config.toml
noise_aug = 0.002
n_mels = 40
text_encoder_layers = 10
text_encoder_fused_qkv = true
text_encoder_qk_norm = false
text_encoder_inner_norm = false
text_encoder_positions = "learned"
residual_init = "scaled_by_depth"
eps = 1e-06
decay_fraction = 0.4
warmup_steps = 760
Rows from block 2 of the audio encoder of a small contrastive audio-text model, named by matrix and row number. Each number is 500 + 40 x the weight over its row's rms, rounded and kept within 0 to 999. All counts start at 0. Numbers have three digits each.
Before each channel's rows are labels from the 100 clips, of 14848, where the channel reaches its highest value: "peak on" is the class under the peak. Only what is clearly more common there than usual is listed. The data: melodies that start on their tonic, played by one synthesised instrument.
# conv: width-3 conv, dilation 2 (encoder.blocks.2.conv.weight, 384x384x3, each kernel summed), inputs 0-95

peak on: G#3; G3
conv.311:502421507493511541471449507508516522516480561567463547299494439392548508489403510525484481501528513535578510459481479480463501426476449418510381509496465542532496529530486538504511549507469469511476478493528503502525508523565525523495478516450489505519529500563450437510518454488501500497

peak on: C5
conv.209:528494473523472507496489484495523466419456477460470489441516470488516492503512541538553485516433457426443499493477533472480551476471556433509457482496571468472468476531515546513522426480458528515482463579522501464508491501458496513504485494572564519465530464498489545503402495471541442448

peak on: G#4
conv.342:431440463457513482552497522495546464513513507464537511536498482527456448564430420415455538522427365533518531451504524520484542521515528510440476521556486430528498540455485555518500461404512534507468472532514491493551453460467442513479481534557552442461531558564529506588490520468474517531

peak on: C6
conv.124:520500454450447532420509545488525534460542489422455520528551507579498439492497504501478463506444412441480494448488483619472426512472545532555481482571521551566543564554458549500492424491500459513483560491537538411501507499487462484488480537492535424487531520490531533471479517512546516395

peak on: A3
conv.215:537534488507494404506405567554502549519496553485479437561489540534470464504534413457475486469523492543494473513522546467486488533512520529440403471492524477473583474453469498466515456515485472539478512557510501507472500482480481493547568571551469489556560454496560501520445492549493427442

peak on: no note; E5
conv.250:414504495468501530449469502417436465487526486516482520534378488522462492519554471471413460537526462390484441528480392565486512492413475517460459482541474529525488472520481476500481470454468489497458498486493485518551493508504510430501465483508509463476510426488482476395505542482502448461

peak on: F#4
conv.255:536458535484538459442412493564455448529468539441506499491490531490528497476454445501507467411551482482415469445515468476502489520473439413398485485511544477513508498492454475436510517551511455435470527525515513467511555491515441514526429475519498462500530533509552494510410460436481523397

peak on: G#4
conv.110:510548489490495562480396540495510492595471503602549570487552513502526520514486554521507448515550509523453491489572466523530496524546475465544429529502507446505452548468500537451510600524465537518464506584423509484463526432478498480546388468476554493516491456549536502542532516506500486461

peak on: A4
conv.168:511505434479450477487564466471558535514511526457421491540511541500458504601418502472459485521458393479503553505516442413403448478492406461461491487533464533487515468500489455579518507447442523481431500522510475520586490518464547484557516563486482469516482541447445503554535506474477472461

peak on: B4; D#3
conv.359:541459487520483507468484514543516525354517489478516449508458475491535517528470498459526498471537468498496533515250475465499470489498439513502494493619490517511478499556465539515478482526499523493480478534529488485445431477457512428498535541512519483544512501520469444493497438546492481545

peak on: G#3
conv.372:446510438450433566474414531545545548499515526489438430483516516497496504486487465514490485483475441440543580509533485593548454500458545485487460447445500488507541462434476479506541481512506499557499512466445522406499493438510492505533487506478467510498527420484522495514496503482484428423

peak on: A#3; G4
conv.334:492510483511481367486546494514510508474474535490478527550545525555522432541519485491463481544495567471522550455505521486488542397503503502558508515520444482520488481480456482545476414511527529525469528516559505561471459552483536472494537533514600442528477461479486476502427489532521376507

peak on: B3
conv.137:456459530520488526443412445489472523455519502477432472530462560502444505478480466498515492408482472555536482488503524581518435442411486477391543506511500471441476421498456441510522407417525456467501522471507524404498525389513496553471517510449462508485491516521479481539569531480498425460

peak on: F#4
conv.345:494491546520461479503520508520522465505543492489448439468486524508495462441462460483461474510403515547482478471513497504514530476496509513474467399447509543438490451458462439523500522485507443476470505458593557479484441499473503581414517554485479423504492495510515513527575521552548476509

peak on: A4
conv.80:389519478532449475518489511529462443522470525487538468556406510517508485488479466508481502505543480526505434533534431548492499478549538500470500504489496464482517491462386485454479505520495544522438426529528494545507505464504484451491496475495476397454517459451535423499546478480469437512

peak on: B3
conv.26:501539541477484503540521567534524568461505527440492390404492526503478521521510449492502483421440535521492512512530523515503439512545528509517555526501542495433524440453533428563504469473500474565429537493529551488439478472496483534455473497463438464517513392453503497601543470545518516404

peak on: A#4
conv.121:463569487513493459452462513479466524504477524444510379493453496481536503542538481447501477457477484469507489522512564434514505485440519501499498516438434494446508485469475406538480515513512505535427490502491471562506433477424557538472531511544392466447494458406497449515529474463467453487

peak on: C#5
conv.35:549471491460537492489486527530498430475512499534478540449474505505514489463435500556501533536483562451481458512454519543525531493500442408525575480489525527488477520482473532438554534480512523502469527468466538449502600435567528533487450537462526499503484522478538510426502472434505494530

peak on: A4
conv.235:497519437476399501531542532457425501483531516539479536528468536515464531517505499502463480458456491388492477499489503453441516532471481472588535492584569516480539400503512487456511488472434509542505552540400524504553524505484506462535444530492457481465474530520517581536533535410545436460

peak on: C#5
conv.257:558438491478482445581513418493462496513530502535470476541414517500515445500578436547442536470501508469498449450510531442501481528526479472426465518533507513545465504448460513484504417517492478515493540543527439444491511407550435552530482526474489539468472494539501495449482495429482441439

peak on: A3
conv.331:560480457528461488500482509484528429452508493557421491563521458498458473485503439443411465453478516466474548488421517449345561469469561494579495451483571425450516482526554488491501555527491470532454441493429494445505457471464499451519524561466461466493488471517527495488541452554481479495

peak on: no note
conv.123:402500458518419522533430413475546480497492504487456494539445523497444523522469489487496503436513474494488542503497499508534459509443523517529479511474510458447519457554469466515499468478495484511494491481511484477494474433438381534515551538497479492551472451486456508498533505513502414471

peak on: F3
conv.205:487481451431502520493463480533574494490467496449492480254459467435528500484521484449493513454536480558489538456506519508422494508530475412480453511510513493524497495564462523508528466459502494523434510486522510495516479505504438501516430494467507484434494457492514488486459437471486494452

peak on: C3
conv.11:520491470472477504451462439525502472568521476461404470567519501502506460505503499440537531509510490515507514537560383428540518452416525535392419426427505487456460503463475452461502507482451529421428499561483503558398471463471450531535590490465520538604498535531488495473524470498487495563

peak on: B3
conv.129:512515556468484473540493427539462453502474531450510442545477525507476538516478483492512531520521500459447510549510450526460400488507418520451517471495493536497502471474527504408514486492458485545468498474487525443501518416520436490527509501511484532538524520500488483547473483483484508485

peak on: B4
conv.199:443486472555512480450505486457497508456493499458460409494485485512471529449520554418401469472547449486483480504457470503510474530413430530436470523425501485560491612461455481516500476479487485508554496442428424494505501501468526475487472375592444464489498469508477513520532456514498504477

peak on: D#3
conv.256:496549488475504570547509616542495548515471524487541479487543571539450548469454509520550489437482492480473513572527591597559447533506543462621529546501465395471508504488488516518573585521545504472517571470515516486504456492481554534478496501461478555564533526478561561496540516458524535507

peak on: A5
conv.87:478469489482533513507494514467403553475519522496497434507473518486478471487474498433522524475464503515482541465444518556503450507535565493507529461395532516482552480539518532525512450479500499423498522466433496457523420486425505454563511575517456475411522515503534468548488515489484548466

peak on: A5
conv.79:502486496433524485477459526457527472494478535471505522569530494478480479510581389497511492448491539515485496470527509503515444475490518532571501538441518479427466443484425453498480449514509492518524454485489487478468570486536508510447474472438468486356490443483538472546449478474456565579

peak on: A#4
conv.72:440552501528499458528551541476479535488476437396512480480481487488402502561466500523499524526466511499486536518406501524473583515454550459451529461484555538426513484488504454494467394500498499505509503550484542436552440481472519491517517483509476491527521457478544563565441590490461466501

peak on: F#5
conv.376:521489455494531372499516473511500444511495342497485538553520491508482521495515530535463481509515501503453491451487538546507521471491513423457509482509511539442514534568475441489541542508532447503515527523452514517550577460552493494488488514508476491429530545480536545488324525511505525535

peak on: C#5
conv.219:570497467479512497517479507478554397511525500549502500517504493457440481509476520570485556524466589420477460485512486464525545434439502478534557506543501531438474502514478396510535546534477464459446473531509447483490571451596530538457482609468465506490488398443509467467496542473505521461

peak on: B4
conv.33:481513480510460534557517515494543517455480522463486477503459472493500475490506433504438484489533461496478528377499512489496482499549529454429518568601513563508466551582534538479498527541478450559406522523457503502435532536477362524454412540540506523449534547465503474462548466516585518471

peak on: B3; C4
conv.328:558484509442504501528503525506478489524439556467541511532468505505406444472499486477467510458553517540489436509426546416515436537496427556524512464489514480487503450433604509512519456501485459448491440494419488488510537517505542489557505533488416490502475549503483451484484503538458475472

peak on: B4; F4
conv.55:512540579470433542514479525511520510384580469459491502502459487488505480517488470453516505418502580470465561528431528509487506493579522521505477531515547626437548509473587437554541473476486514575526536491577491478490513513472537530510495530427525490504534429532490539567472460528550499446

peak on: A4; D5
conv.223:534532496528473493493496535530488584474485499512545468489532504508494511490402445487480558406458423472496476468491535510504390512501471499490513472444540455501537449557429534432518457520508412546526541491481496440472498456533522522466520489526402510501505461480531534588554448511441503553

peak on: F#4; F4
conv.58:530487558537528492496527536420481554494508561497498559505519547501530475464534519551480498516477603461493491502544480529506497475491525488487449498397516601453540508473509487479460395497508499500500486467583496459485538526505541486522451457515460452381509516495567468561451516558519467501

peak on: D#3
conv.263:512479476514506489511492520504434521440547443453540448539413503501482510524483382458479473421513484448483504513453545518489394453498452539482439542503499518513497478439502551484481480471449539512464550556483469510481489494474441567476521564429510485475526517496433482541468536381530542426

peak on: A3
conv.373:537494392515457490527433493485482390489549520555453553547477471497465478524471438460452491473489501415499502459518492487430493459498445459577495532599545468480518469531536474480532552528482483548491587468438446459529522456489491492516477568506453451452485494553536514432500538511539509456

peak on: B4
conv.19:465428441544416464492432459485546511469497502543514408518479509494519530425475544524516505541508433478482438505469524475511365580515459487502493453457554505561549550576519536465514429487483527471522483529482496509530538478526486440408491378553475500488446521425475553489510524547549543468

peak on: D#6
conv.353:526456467504476462433434573500518525533520501450511489562464486517507504465532456461454479483487488527414546424514494513502403450465522560462476572514460522402514577460445495537450513434518481553509515492487482479506495499451357442508503514489580428425525521502490470491502501505536506438

peak on: A#3; A3
conv.30:490545505469486521519539542525503483466473486469526505260484464449512515514502470514494473523499534531479479488471508465386492520563459328536516511508507516545462467573521548505478598471483489496469521492521487497521449519448519496519462536495518452512495487500476505516491487487491496544

peak on: C3
conv.293:507544497491476530494468510517498559496491496492530540485479528505520459510451375550536533439522517434457490372566550470535458475503467537473518533478500499481518497486476503480491530586517474490433517565528531522458513499509370518510506539494465516539484564471515449519541443428510513539

peak on: B3
conv.71:504479496534493462489559534491463492502415498467494438491492480478502478468558458535502504440558514543471489495505524482526529527572521518528495551438490463549489558532545567529506497489479494508511523478446504575482535534547541504439503359539468502457491506480483476471523549493496492533

peak on: C#4
conv.3:494481466426499495507504489505517503518473477511498525459433461492486476497519514529495476496490488474530504478496515435494483540487529531522515518494501479532498478457483492508497517486485472545484536569514493573452481480508527541452581465472504513624504513482481510481556482438518506566

peak on: D#3
conv.169:491461529507535529477481534427513513465425356553555488477504458434473478477487463506472484451417517468495447440497507526508536566440551521539485474436509463549472519490436496514446513461508427482457441469531481482432485486462561485531434371492519452413519506549520499532416475538419440539

peak on: F#4
conv.306:521520490478482502450487497514452477491490509532351466482502501478563464508492484507518510538549469495458475483562486505521498466568449525423480444504525473500520477471530509499544532544459486460484461430443457565459482470494452529505536518501510473449488492431495479444518237457502519475

peak on: A#3
conv.45:410477433475472512470529504533507455462545497456508484523451490535493457513443470525530494533533504527487473488532346479463502423446498514451491528535520448485512534477447467511479500501491527490466578440487528510494440520502493522436521422480517489540489480348495514555527459526515539511

peak on: F#5
conv.108:520461504454502526487475484515548567505449559476507453518462529517459493473491469500498477416420610562507544473496451530510468471528517531458492504513495484496502484437520492515510414484522500422514552490467599440490527519481466496381539474497495416470505524421552484574468478500440474486

peak on: A4
conv.229:417515533517451543539520501518515521491523478477494424472424494455449513491532447583525491501508506422554485478492444451512504527476525471464538508513462556538530456490493456517473449486492442548498579444530488502525534500538494479507416508537388531483485416519467512607532513509478419419

peak on: C3; C#3
conv.135:488513501512487393467514336496472533455508295373531494521542490522444496511489492443490557458489498513511502472496499390507462437471489429490491502430526493453506523548427461478496498533517508545515519530497514452463494486455514457489494510525461510478357493517445541513498504468472509558

peak on: F#5
conv.130:516546498418556505530472515514501492399507503496476536534505492477471449485564467501522473463557531519493468480314554516538510475500530509526473511516521497503519492409531477513540465473518439466462492505493468505442419496480480474503521542438448517535480488482530446478488474507498537476

peak on: C#4; A4
conv.286:480507456527533526509548493490465473518513515505550507469516472459456498536530481522502465430418493505504462391447527473475484551458558517597496534583288527493449502487522450516494450434499461493494435502476545482487505483498539401464471539470473496484500519441451499546535539431580497502

peak on: F#4
conv.363:499407448530532496489468514479515490506376501535517463550427474477447459512439483477487535500489465486489429457495534449499377486468475554418519498479487430531522476455510544496491469443440479489497478463433538460554541498509419517382471343526509485498469490405470518493498499492479465504

peak on: F#4
conv.158:479510432517514485495472514526536443461547554459501524495507515476527497493463530588509416596451462421460545513469548443455579472429543520494502473492498432469482532454547478465484438508460516473567476586431428555469508414540504464480523502523535471509463497451504486527428542521537512461

peak on: C3
conv.243:507513513450488408473528258521442486552455491477498546536471500520479509488494516497487519473474511486520472473533458413536495453434497506556510447451511522485453479496434476488493525433511487416498497517523518530441488472464529529530511542480488510464421524498505499545551480499486509513

peak on: A5
conv.193:496506517510558537492491491482495485480497548529515498474520545534483496518556509561474447475553554532493559520483503513526464534477477529584510613491461469503504505464453507571468434414509479527499534485528508496459573463552573506465461517478543505452483394502488502476524547496531537412

peak on: D#4
conv.107:543496477499495496504500547440511478469490459592571466497464409367514450521513445473457515496479510469480503453496515501413561523491558520512415443500517504475521512453473520504442549487440490492459486521454471505494450465488474502454455486499509434436505557511430538480419472494451467524

peak on: C3; B2
conv.147:492478488499490339514487252490534507513487391507501467541489496518488503499481496433490529507498513488527527469508458401504485442449482475483485480475465499473489488498465462508532521494507489493497511497517525509461480486445498480479485539502503516503431496490484494474408507515474456519

peak on: D#5
conv.338:474424544522532528517473523416485581417508470492452492508445462481452517488509477462445508491494462432486482502345465507518450519485473511521486505504496433568473489450506488516500492454505486424470486520517335464548459426502542497540477445496443508506511459571504500568520477516494539535

peak on: A#4
conv.277:406552503467486523453497514417510419495550486499482445481427463473524511621516445485480543490499551450508487531402439517511514482496484505470499416525539492535463500423490499504431454539510482415494458516509475492476523499483509424541426548453483483415491515511490561493520512435488473458

peak on: B4
conv.237:536460465449531486499453505518484501491464531489475525531499465512477476500512389519468473489475452519448443356528512523510498480479525480498464562511491470486476556480445498458464468418478505530440455523511506519504550510559420485531502525535578460454478557506498485514504457518505450415

peak on: C#4
conv.1:555505465491515488477508545508523539526542535456553401466492508509453474493413473558501536536497498508452512507530514454533523464479473490528571501591511526433468468467416410509548505532462501530470480481499451530492562517555544522441549564424446474539473407400499473479536511498469482554

peak on: no note
conv.337:503526526469550470510516475534474498500444484484539568527472480487483449498536450552478489510527481512489470415559501453528535446548514507491495542451453517453479511445510482467468448531485458518466511511500511453518519453481350543519551425541504441461446582463479450518541506454530531457

peak on: F#5
conv.78:444398509435515498502486515498528513497540414494543465505451395435467483433492435570494479484502526451498503505488548488520469495481436507494538549528510513417439454520471499491477486501511509545441543454503488486458555501535560540524486543468382510489507581498472524482371524507515438496

peak on: D#4
conv.29:475487485473494509422568530392479543384558505471433550507426509506502525407465547511461501487493486469499565463405476577520463500482492512549531506492533526482501494480527517479513469559491453441471498470478432530416413449513507520519572580461447532505506518508503522500494549481541516514

peak on: A#4
conv.240:535463464515471473527462484483523554424522506559481430536495490489468512551524492430478455380505454472447518502306490474441489558500518510581484503495456484504520513548499449510532506469496437472527537534459481531510440459445522431447530527506447458445515478481484559526520465466470502538

peak on: A5
conv.52:509476516440548535480500483488541433493514488504524489391551475451560528479554515528499466515493582538511526494489468492534528499469507434504532590474446492520439582476435506482469518516523483467520441530501510573456526559536522467460467528533517490541503442522503423495487495521434517573

peak on: A6; G#6
conv.339:473495493550536522497468532510534507492482463527474531512558476481485486481571523556471421497480496511513476460492512538504486531509485544552497509498325467509454535550551449539484499418531457517528488471494501524435503457508515430529470411502515462516529425540454407509505481567503527541

peak on: D#6
conv.39:402518504452484442491474513473509577497518491530464479540412462479487483483506490517541407456531477452463456448560466519509515428494523463578485486552513467522539524514523511504511564453497480436537519448470478600524515513577488612515551480460507500449540470532525460531550498478483560539

peak on: C#4; C4
conv.266:515433497525522480511474474554505519460527521508441529570446487521517463497547459474480544431541523532489492491556562411480537463498517555488486540534547493503532518525562499474525453492517470495513474538545472476480583506446428510540519602508468432558495487553516511451443477448496470485

peak on: C6
conv.115:516474512506514399465561425524478479472520222538550454504496478461461531471516537468491493464505552527487509510421462522514488482471528415525534534494519534501494525550437524484540565533498503471507517461496529495468485501481501471487459538544468489464533487514534531451442499461464503505

peak on: D#6
conv.276:497490457517506547467492481525507593530490556542490534378490512507521469413468577506540481507480463518491472485507473471544503467461468496520507494435507520504568584471491543485565532512541520394510491465512558544530524472526480576495530511503510532538515582547531464470459522503462554468

peak on: F3
conv.326:560449498472478490512472513518548540488575528509555469551552500470510515482473501451514525462429521530506519515509533581521407524513507491497466534447522495517492513582426524505580460516534530518534567506502542436527507500482497532477464558476502476476498478506554501547452510509464480511

peak on: A5; A4
conv.17:483459489493532510408441521478469495523531554524561555470486497531504480496489465521440453482505486475458463466503488473527528465547458519468514504541500476479526498450487458381460439455425452497464519526460525553479511506510383458539494525521506389440454480496529535509461541468520472434

peak on: no note
conv.203:489506453488476532383505537535509499490514504462510444558535462443495437522492470460468470468539549403400459487504552449534506491463508514428474474464572483497546493502416438481487461486486463541515565499495533514519547534473470503438454485453456398411481479478496548561474490465561453476

peak on: D#5; E5
conv.207:456547500495457482515518514554484453505497517534505493454527546518467506576447456484467529567515498515494527476462448501478488477490482475544487545519447546443503505428531485599484526533488453494486511556518412518515525495495515399487529539496492499515502569503536499491488470522505497580

peak on: A3
conv.343:533514595489565506510515477511479515513482524410554509559490517556537408528489444491476540494559507478510414435554555496518460482498514514408475519447522563540498531435503484440525441511489437528373507520473523499513488525479367507504501515539424481542473576504471515497481490455520469447

peak on: D#5
conv.164:405493355476479508496466492409495519447472473489505500497416492492464483489494510456473486507515402483485527467439434499486486480490509526542407542499445457549494489514404537522503494402485523530510528488447394474536520482467491479503502384469541449498481544537504467475488516487412441531

peak on: C#4
conv.44:483502478508494438467468330497527505478483375513491519518516451486493533509479521492476490544502535472508534481488508310473525455482506434470476475506481497498510490577515509522510546520515491530532513502544485506450496482467522483497488533503537501505291470489428500505343492567503480440

peak on: A#3
conv.42:502501476514512479557489396495452523487402482455569498475496501545517456499472430428546553523532511508517453445498546481490483492528527408484521446497500427485484471524520504492469450506467555534536493543450484524557501462435497466522507356534501528520457507477500505504487495525487456509

peak on: no note
conv.200:493481477493471547525497514540496559464555524478521428479520519482496514448490503519514424467361510513484559505515510536512419463485529519482473491534488460474469475593521499472532474475458461551507560402500529489473491453506512526495461534478492437461489462446504485543529485530524499514

peak on: C#4
conv.367:528430517501525493493513370525545478506512401507515518413464472466430508480449532504497490530456512492522541512467488431504457542425460478500499509490456489419503486566426454497527510559436475523482509575506525495459545486477503519532501539453560543528460490511457540463516527513500483546

peak on: D#5
conv.352:490510500478462515438488487526471503531475510485507489504422517524491461478460497421495523487589484544452487472477461486535487515530428538520441478451475453482536518427550542466489482546472546511439478534384422491520522500478494481597604556482469523564465647554516426549529542469384495500

peak on: D#4
conv.28:508520485539469507475407532493487531468520508456502497520512502521538485491476513491417435513525541471467543468521567472496502502453489510484418424513511570546545524470519581470522436421485497536529508563573541461487503461465501516561522569489594386507531487558502475533451484549525458428

peak on: C#5
conv.128:531466499449520452495504428549474549525495534475478550520551550540478442520410375576499537519550517508479500427469525464502485521457515492470449520476545479492483459415497434458541484493517460573504544615465521463455476435489517535500543521512517506583490519453564518483473488448503475548

peak on: D#4; D4
conv.175:526543468405481493520522528399551549477515532546493516511516527514506458502511447474452435508470499370478523463525467512483511513495495535498446513528475500514518490516498479485516500477476479513489530490484492564547501511474499509459539501427484509530497508502542517467494391424510543510

peak on: no note; B5
conv.166:488472562484542495453467501470498542448564512502486489491483514535452499436569435470525416511488487489515531506464510565510482512524494493520459450526492467498482470534531537426440482500513552579485539489510504404518472511509501417543505462508508473466499513541488540533481528504543487497

peak on: C#4
conv.51:568469517519490500529483481518436472536518485479523482557525491479482503489496461430488537421462585511422455511536529474543484520497539547469439483459501638502520428504486463482529431425511476480520503462514518438536462439467384558511512540443463491520503491498472518526466540529537454409

peak on: A3
conv.15:461500422504487533487503448488483432459502508529503559556507538547449461522498504453448454539436545472471511453462437528417601452473551484549508519526492395491508445503551458529426495513470545519491536468442484483489450488475524408548480548485569484506479426533521475475500471482526497506

peak on: D#4
conv.118:472505477493464512453536505470385525489472506540512488512518480473464505549515504432499538421498446473485428483479471512460460495429501525556475550475522493490509530473445495519480520491470461452485529545452452543507474447451528442481520431490476506491485544496496504576539496396449523580

peak on: F#4
conv.140:436421482569525489461514490521493514445505477465486534523505502504493505486432495527459422486483468422470525451439447517449493511462483498443458487566338497478544513527555440495458467440498432506471466531527528537482481495475475309471546551512475448537543477447445457503503519548542470517

peak on: C3
conv.355:487494505505462486461565478550459494501471487469439566529501463481541500473518437472473477486495541469486471479597474529577484392498495522479460476484461474481451472520509483492523551472550499506482507457458525537469474504466492532503488501497484474518484470482512451495513466460539452489

peak on: C5
conv.141:463503484463472504515511520533510405539560476512525524483500515490502510465547480614538497548413495482513461457524527512524473483355478523550542433456509553489432474445460484468473533485499497515470528522530547486460510480600485511445501580465536535525500532474504485544486501517485528542

peak on: A4
conv.188:423503459527461514540540503479410538437491471466540497494540505492458527523497441507465467444504465440519416461458557498476477497529472453548502467504369487456487464538538448484504490435462491483514515503456518469539443508445466413518474492466492474440507423444435543570533518471483441501

peak on: C6
conv.383:415471549478466491495493509501547508552566503452481474520414496498497502532508465496471497535442495527491491503453492484543434521507529514475485536422486550474466473442436430536500500513501506464482477579517512432502488481530486512470558635479492484509460506497485478546534535448517500501

peak on: A4; A#4
conv.22:386476458550484505500522515527529523513526492491439486561499462478493517524455474506473391453547471517484549476462469537509493447525468482492483471541234483471497505542545469531449472505531446482469457553504505509523494518470502405491509521509505476469533477508439410501497530522516544496

peak on: F3; F#3
conv.204:524468534486496556505533532492448475518490502559510516425514384374524530508478424534519478470473521479533471461512528549447456386502485496524311529476519546461451469508498486516439520473487457490445478527517498489547526510556520531409454486456465542452539524456405512538518507521514520528

peak on: D#6
conv.380:501544442505534467524523476490498554512393539478512532536421542548486496495522506499532487511545438479424520483507425483472438508484470505519505522474492519524554537484420475482551498502500477516466483524485366545538508458479488500434552365520504496526485554494534450477455523511457510538